A small sound classifier, trained from scratch.
Data: trained on synthesised sound scenes: up to three everyday sounds over a background, 26041 training examples, 13.8 epochs.
Rows from block 4, named by matrix and row number. Each number is 128 + 24 x the weight over the matrix's rms, rounded and kept within 0 to 255. All counts start at 0. Numbers have three digits each.
# conv: width-3 conv, stride 2 (model.blocks.4.conv.weight, 176x144x3), inputs 48-95, a 3 kernel for each
conv.17:146130142125113092150110098126101144146144126156128115129130121124115146125141127159097099133125127129172153135129119141118130125103113137129103148150119136156159119134138107122096069135134169098145151198180162156164138149143112106093161160168151141128145156180113102110165141114122140143098114118130121152129158154114124074162131117122096110156146127135137152128136143136110100075059112149147125154112114138133123098081066146121137
conv.18:153123111122139126121123130100122122182125079132130117115150119103144133117126127135144107137125109159132124137116122133121105152083075159069106124096133117146171134117138100132164085150137134131131142156144116133182112059084110098151132140135160154152166175126118122155111090085107121164122128124104125143158138134129099111170153102126144137118128135134116102130130138174121096074065142131119095176152165129114126147123148131097127
conv.19:146126131124131149171182124150135107144135129153141110133133105143135117143140129132137100127094107095127144122115121127141131162145128140154142156133096087134151104111165112104151082087147140135118122152179125124128130113111178105099111128147188201150113131128142109129152155121106084129139107131144138134091151148119128095137203153121118117145153101107144139117130145145148143168134089113155144113137154128105127133136122172145112
conv.20:129120106097128130098112125137153121147108097131151185110130150133128121132135129114128136144116131175133089164173180150124134124159173129139093138099105144121135131150163106131121135142103143143180158138146116163157155131138098103141171174141113123109144092072115088148140103076126127134106096121113147164171152097108133115134134113135150148137167145154121118112079098142107119151153151130120106157112115111125135149122127139151173
conv.21:094144177125107104145108104201197156112137145135108103129122113160146150144140104129136124123113137136161180143137129115111121088105091131129113171136109065138119080147135102102097146120142128144124108134146095161161121120090107106124113144110160119117119122118130139094176163148130107121126146153153119088113129127118122108147114135143101134148161121139155120106095115120096125138149133138136144123142117106104095149117113135136156
conv.22:125090107080135091139097096087111139140129110122101095151130149140124115110126121138146184131149150169106088119102100148107124140162129151111139107112113176119156158141139144138165112148159103113128161116090113126151135143142097134134161133102136094091170159142127100137119100148082112133101091127114116111131126103114128140126094116104103134134140115132135135122133144089152166135131126156111129146132124141117102163180139146125088
conv.23:114094071122127132134127153157165149129119119096144142125133120133142116115128132114117116142118105098093101138144136122129110071130126115155093107128108136144126121130130109144134118154129159181183144130112160212184124144128103118123153167151132139157151118100147137137115133155136154160101088085102127154137172138132142145112148132116138136145181144117122082135120145132129095146166156153160115111090103130097084121092120131109116
conv.24:121129142139148139113126118155158139111060101133111115172137085154137150148131115126113155117127105115100120125103105135117119114156138096105151101121153080147168133156135122138141094148146112111121127148153132142150110135132102150149131129105136113131107103116155138104107136145111116138124138181132127142091085117103096103098086119139116089150148107139123134101142134077102122139174117091109152139145121159118060129180104134157154
conv.25:119100112112129143109094105169148127144131125162145138131117110159155111133112123129152141107098098155147160118100108120130130130141140115091106099126145160064097157131100106074091099109119123105116103077083128117133146138143152104116152134142110130141149141114114134120146160159141128121125121145150150128111102101175141133114149159144122138126120132142137175145145136061102116143158111112108121116132158108093103088118132096095124
conv.26:137106123110088129112201199119128101122116133151151147139142145126089117146140130149090087145098106114116118165133138139153131094130186099146187157150114133148137099084160106101147146097105101112127140111133112086082158138107186152132127122133128171159124114118173089085107149155133089121152092112135131170133135158141116115159136149152104112130134094163122126103111134171113109177172126116119128127115108119105150149151089170145131
conv.27:135118086138162168114139132112103139068136095140133112149151089108132129123121154164137177105124105116143121098123113093099164149140119098150125124110118121171153151161126092161145088141172151145148114119115137139133054102120142134132081115113141136099092101081097129101144129136123130152131131109117128147113164155134132118114125146120155099103134104111122110103125136093115123128122130105156137112151134088150144100131133165168110
conv.28:136146149133122141137131145133134110138153173151130150142144151152130126144163155169167139164136113148154164146133143132143137134117112141165142122118135177174142157144140109115122139122154107122134091085064129169156146136138145157162128143158130113124139132090137159150107105097107126140142102106113119151115159163151181169166171180184164159127110128114107130132124114149148112139135151112145135111120126122147153118123101131113107
conv.29:151118121129130096096131161128121118165138094151147137136129103134168134135109115140135122139120103108119138106146136102058071136115116100120166126157149099119151157108079090106120100145132095118125149133118125122135105086092121114119132112138097141147122114103145152109109123113146147121154106097133104080109094116123126116120146153164154138143134114125088084125109098138146147155152085119105128116100121131121135151151161169170122
conv.30:111096077161100117146108108166123131120132143148132145125107098131132155120104123120131113144149141140126153148122147145128101119115160135144177119135124135079118102092113113082121114086081094093115140128132131089126186149149159126107168149150151117126157160160114090113183181150155129125105101106171130131106108134155110115124133142113079063116114117131155175138127115119125152123115107132106087106110114150118131121111109111072066
conv.31:101126115121119123079114104091076124105116116130139141101132179093084156086104117125128138109083107115115107103131139166126114147131075082100093110118145103105149150163171109096135120115115117095164114112136079068142101067102136133141147137128104123138094072095154151174161119075123102109155151161121119108123091118140104103099092076144168127126141135148116123159131136144135126141128114095105102169167150105147148137159109124132122
conv.32:083106135150155148148091050129142125144113135150159155145142116173164147149135138136129151138162152118106134095134162128142167136138134128108138125129094091121137143168126135142130123145120173172179121123106151119138117138149122138151117081105168107065123124123141115114109111125156135102124134116151134119165114109127111148136113117096152172121114127099129129160111105118142138118138129139123102126083120150158140119144142110116121
conv.33:149135126163144113160116104127141136122142152137112127116105102115112143144158154139118104126112121145142145147127139126174163152135132192167099104161139139107082147146107153147118145140126137159145125114141115115124114149164103066110121107091148119118097089140126112107095117122129121079136122094147157127156133169134121121160158156137111157150144149148155180111097095135125142158132135105126113130112147173182136139125157114083121
conv.34:138134143159151119136123128103118121150158150147125152128132181059077094133151155109077082130125139104116120161169145144162150091101165147148177157155111145159172119152135128088136118085116135113131128138138136143140136148163143143146154154148144143122127143131166145148155159134142142141121110111141125128125130128145128135141104114123094132155139139122132125152141125120089117075044128141134122175135140164144151117115110158138128
conv.35:127117094106126135121073121095126154119143115115144148124155147134170183129131115120154157094099103145130136112122145106073145095122122105139151138156130066143109121145122130111111135126163107086102114108078099103129147144141104079092151119128112097118132149130112137111157120139141141134133154130103102096122115095099161181128108135151147165151109131158151132154147126114111144098137106116135134140119096128144164102140178121120094
conv.36:154164136147167152118102126180160151155150120164167143137145142133128160134126142114093132121114115140140132184193161135131144132096120158147119120096103127148132155163128112093101101099114133125118150174145129144111125113101129124139127113098181145120146129121139151143137128129154135142151163156158164124156141133114153127147147111143142109129122091116118127097123116129146155073050098179193153120133135124111128129119164178186169
conv.37:149145154099108136121130151137117101158133132148132117120141137122108128132123125122095131130120127137121140199148117145147165109108143180140152138127096162130132121127136136139143157118153127116122103137143081103088164127089125120120110091096155146124131113115136092102126146122131103136130101108139114095131136132152152173185168119158146115100138100147131095100121111210155131110069101137142138101085093123123155104136153130115110
conv.38:100109117150134136123104096132125139132112127143146126127114129120117141102067118107105102088108123121095107117134152110125120120102140130116122128141141106134149140120149138137134108113101121116138131122135118110113103083111138147147118136155121103112110136110125137142143106139135151156098079084109169161098102106146119137166153109095114127070100132131156167137154128142141123104094114119121119110139146127094128099096109123116135
conv.39:099141135135086161139122149111130153072160134131141136103124142120144156112123151130156143108141119119151169098122138149122107100144155077130133137143135078168119097111128093104106063123148122090142109161148131107145117148110113148112148159159094160186089163158092173098152188141121126127130166148126109144080115116108171152155138155101136149114147133156138123137149153100156146116134150133147141111114090078119128119135123082106128
conv.40:090119133176172111118122094139075126132137147140122101122093080126082084121110141123133126119134119081108124141131123149174125173151141139095125119123148129132134114099107125152147131173134138059106114154172116085121131125154149124123103121118112091117096101163118114098136150102139119123112133159141103095099125160174149088100119126193130111128123150123126144129129124121131113168112111127159136124133148107124128156200166106137134
conv.41:161109093140129154097070097067100134158149148136140142141134147124164154172192180092131087162149133147126134124115126115107127158142110153132108171141127145105115110094113133115103139144141116114162167135129140112105171168197172157141140139136117104137154115133132136158146149108168153143152122175142156155155137142129140117115128113110085098133135155162155162164158146136145121070093091138127137152123124149141116160135140125090103
conv.42:119124108126126121125119129131138088098129169101112122155186184120083099135106122123115104119109109135112116114104095150106125167169156177130104094106081172141100148148132151138148153150157132115100131111105111141085127108118148157147120109101111123149102082119117121129136128098098121092131148156126139147129140137154181198122100097120108115107084127132119120127120109158141139140143142099107106114099097139105152130128141063095122
conv.43:112119114114155114145133123133124128164130105154151135136152157176194156137151156149160172122138113108131134140145131098090097136139160128093095170156136109112141132129143112116103116165160139158142132126111136139154082095130101119140121117129160131110144112124171148104118113114185152136173152126130126118110100116148116167133136122155162139141140171126135116083089109121118107121118119148099115161131097132111127155172196113161128
conv.44:128110126148108090135152153094103127128081099100108115148113096126144133122121100155121108105114101123120125132126082119116100158145151093100147093143156079070120102098098124128126177163140100093119112126117088108088133121140141142126118140140145139145111096126126106081115147166114118110133134132105108119108061084132128094118113104135097107127137109130131138140160156092091112161155145126150117102123117139124096139149147159134121
conv.45:119181163079089139165175154131143106065117129154142114151109094146152099160160128130113094130128155114144135121114113088144143120136113099174180164161149130143120101129113150147129149100104187229183126112111192169101140149127183146131084111132152149131127142144127131145090123147134140139165124132107122105115144138142102120115158131123108123153142131106121156107142152117141176152148087078145144123100106152161124172126104123133130
conv.46:142135127157118114135170171127114121173122119135119135113117134130131135108084143112099123108116119107086108093101125103130137096109132135121139132154191093141154092109125138156136131135126164182214125147135157166142102088131118124130127157174138173169160119130121146163125133152129170171118110107085106123128098108143123131156155126154131119129133122079084098145147162126128118158132153149145098140122132132118101108132130125142116
conv.47:097079116109159127116129116176131089159142129150139130121130138171135139104098123120132115109119132142129124130150118136160119140147133155084116101084113134142149155129114132091145139187151141105120072129151090113138121105098099102151098121124099104117124088110129126154114117123084109125131090120145108118120130151160196160175124105188183142078137126148132082104069103166145086168129160119139118113125129132073136141178153106095108
conv.48:117097127138146166089150134135176150202126099162170154126176160119144161102129160130140154156134100129132142180148151105112114111095120135106090113112114134089124129119144101146130126126141114163164149104108149151165122108121084098137148134113158145121149118100144125120137108138172151112161139113139172162161139163136133123148128100158154156099139174108109112126117130174123084103153149193127088164163152135130120085132160120129153
conv.49:086163180128100120125115131192131126102086141150131122123113113176126094134111103163139117096142179129124119113118121130151136124116106088123147138135117107068160148106156114097113150128082142210163125074124145177171101127115128133160139115128132097115123155161124125149107106111168137090173138126142127104151121131148102112118134117088122131111109132108128123145089084079112143134124112148116134115107102153162136108136156120119132
conv.50:129137112147171152119078088149147123136127161150155144152126132133142108133144113120127142096109101118112104139125122108142123111108144143119135125170167163136112140131157157171151154171151116125128107129108126147161082091122121151143138139133108092089147142144172121122117128126135134134138145129153147125094110139159164176133115112159168163135121114124109094126100108114096113104087091140130125121104132120115087129149185117137117
conv.51:133135157148143144127142136143161160150131122130124138109077079120105127107113146098087053119100124126130162116118137136146139080068141140114144128140130105112144085105113172170131136139119102103106116138176131159109120111117134113141122114106131126129097079121134131146134156160122125089134151179125095077115104104110115100128118120164099130130103111118120130136098103115126141155139149090124145128128110147110095120089155131125172
conv.52:162159140103109110128166146110087121120144137137104080122143092143113130154152129142139171112080086151175189138093094122136145149138163131152169107124127145164125151153135151120145128114141123152098144143136125111057083093083156161073097095086130160138132135147083125103100112125120111122150151140091068111123165156144110097135164154127132106151170106076091125123118098143151139149115135113109122138115114098116135139163102160130131
conv.53:144109103129079109138116101085120121118130098115132139128173174180169133153113125116128096111120112136110093086094086144113101144111141140085090116126125160133112089119119122104135138118127104077131109107105116130129130148150128142118091078086134139131150119133137109116131125114128111115154164164128106108128111113166162156125125094107071103150117139113112110137143135124151160152128114099121101114076110154149156159137176126130131
conv.54:125119109141084141126126115144131172117098125108130136095084087131119155123130136163134144138134133097108111110089102128084047104144183116119145134147121107136105094115135135129149166121116120110119141165142156140119174150102142137101121144121120107132120122121134123099139180162149089071177175167098087087128112096090103128135106118121082102134136107145131094121119117150151205106125152155153181119122115107096100120166149118127160
conv.55:161150132150156147080066108144110115172159133137141165166145138100116116140155162110093115141127117145119128149146126136135148099114104148124128165166168144126117145123119125108104068067089131110133141160139137139123148141145170136148146146165131127144145121133172167172116136152139130137138137140139149142156130141117129125133125112106116112163153137162166195114124144117139127060023107144156117154138136137134125091068104139140118
conv.56:165175146123134142110120120136124123091128139125099107126109085120112123152153133151146163138149159142138117108132129167166146089106134116144128114142157083126086145161134134135129128159102218194148079111125187177120120147145115122125103137123067131104123158156146134098113113162115140132132119100112110098155139116055060106113114129113125138151159128141163155108128142134141147104140162116158123129131138169142119134148134109147163
conv.57:128151158151131119120134142141154161135133135125116118167147120158152120143172165162144089152148165111120141125148135161168116078085116093104144122128109112132164113112138120094119143084076114133120134103116146169187137163155159175182132142126110088092135156163181115116115096113141143134167121104131121110119125169139102110107141106101078084147153154160168131115102106139142154118115128139107135113139123153134109167143145124139152
conv.58:102105155140102115081127163088139152183116119147102118126143115087125136087126134170139108148154143104102145137135144117142122124072144096102162110127169122096144112108120112113123159149079109160191165136119103137151122137149136172145154153133094135154100089141157185130118082134142120099148135132080128135125119168137108103158099113152121078111151128122107132142115152181150105127157171183134086143149111127131116113160132146126133
conv.59:114164194103137117118145137134122133138102132142146112181147109157131131171167155141141157132133110131149139121116101102128127159162152132157180089109150109131138155158144108123104147110109129166175128093076137180142128115126147144123127092085135133108110057108146119117121108108132127114152113097131118123111120151137131129142164164119134106144125091121081119130115127134102142162177122132119118119089105124142152143130132116136127
conv.60:181156108110125111142149174145084139133132096144145126134128108149114119112116119131117105146161148136115074160146096142136140104115145168146136092123127162156103118104095117110097062133090139119131140151110131138128124117111103147138123146137142133139125128119128135084144117132127153152120140111129117143152127130134154161171119091160151161084100087150136145105125126157131115078063170152133094123091092151153138083085176155156129
conv.61:140140120114135174116115165114110145121170107113109100134156141110099121120130148140130120092161110101118094124139151088104139133125165107164136103120156093132070102132109095135134118158129147117139112141098130135139095121122094121136111152149141138184114123115085160098131127156094118126117134117079111109106137104156153143146115100142154088117137145104128120118134168107163111136184187102167118095131111139162142102136152135148135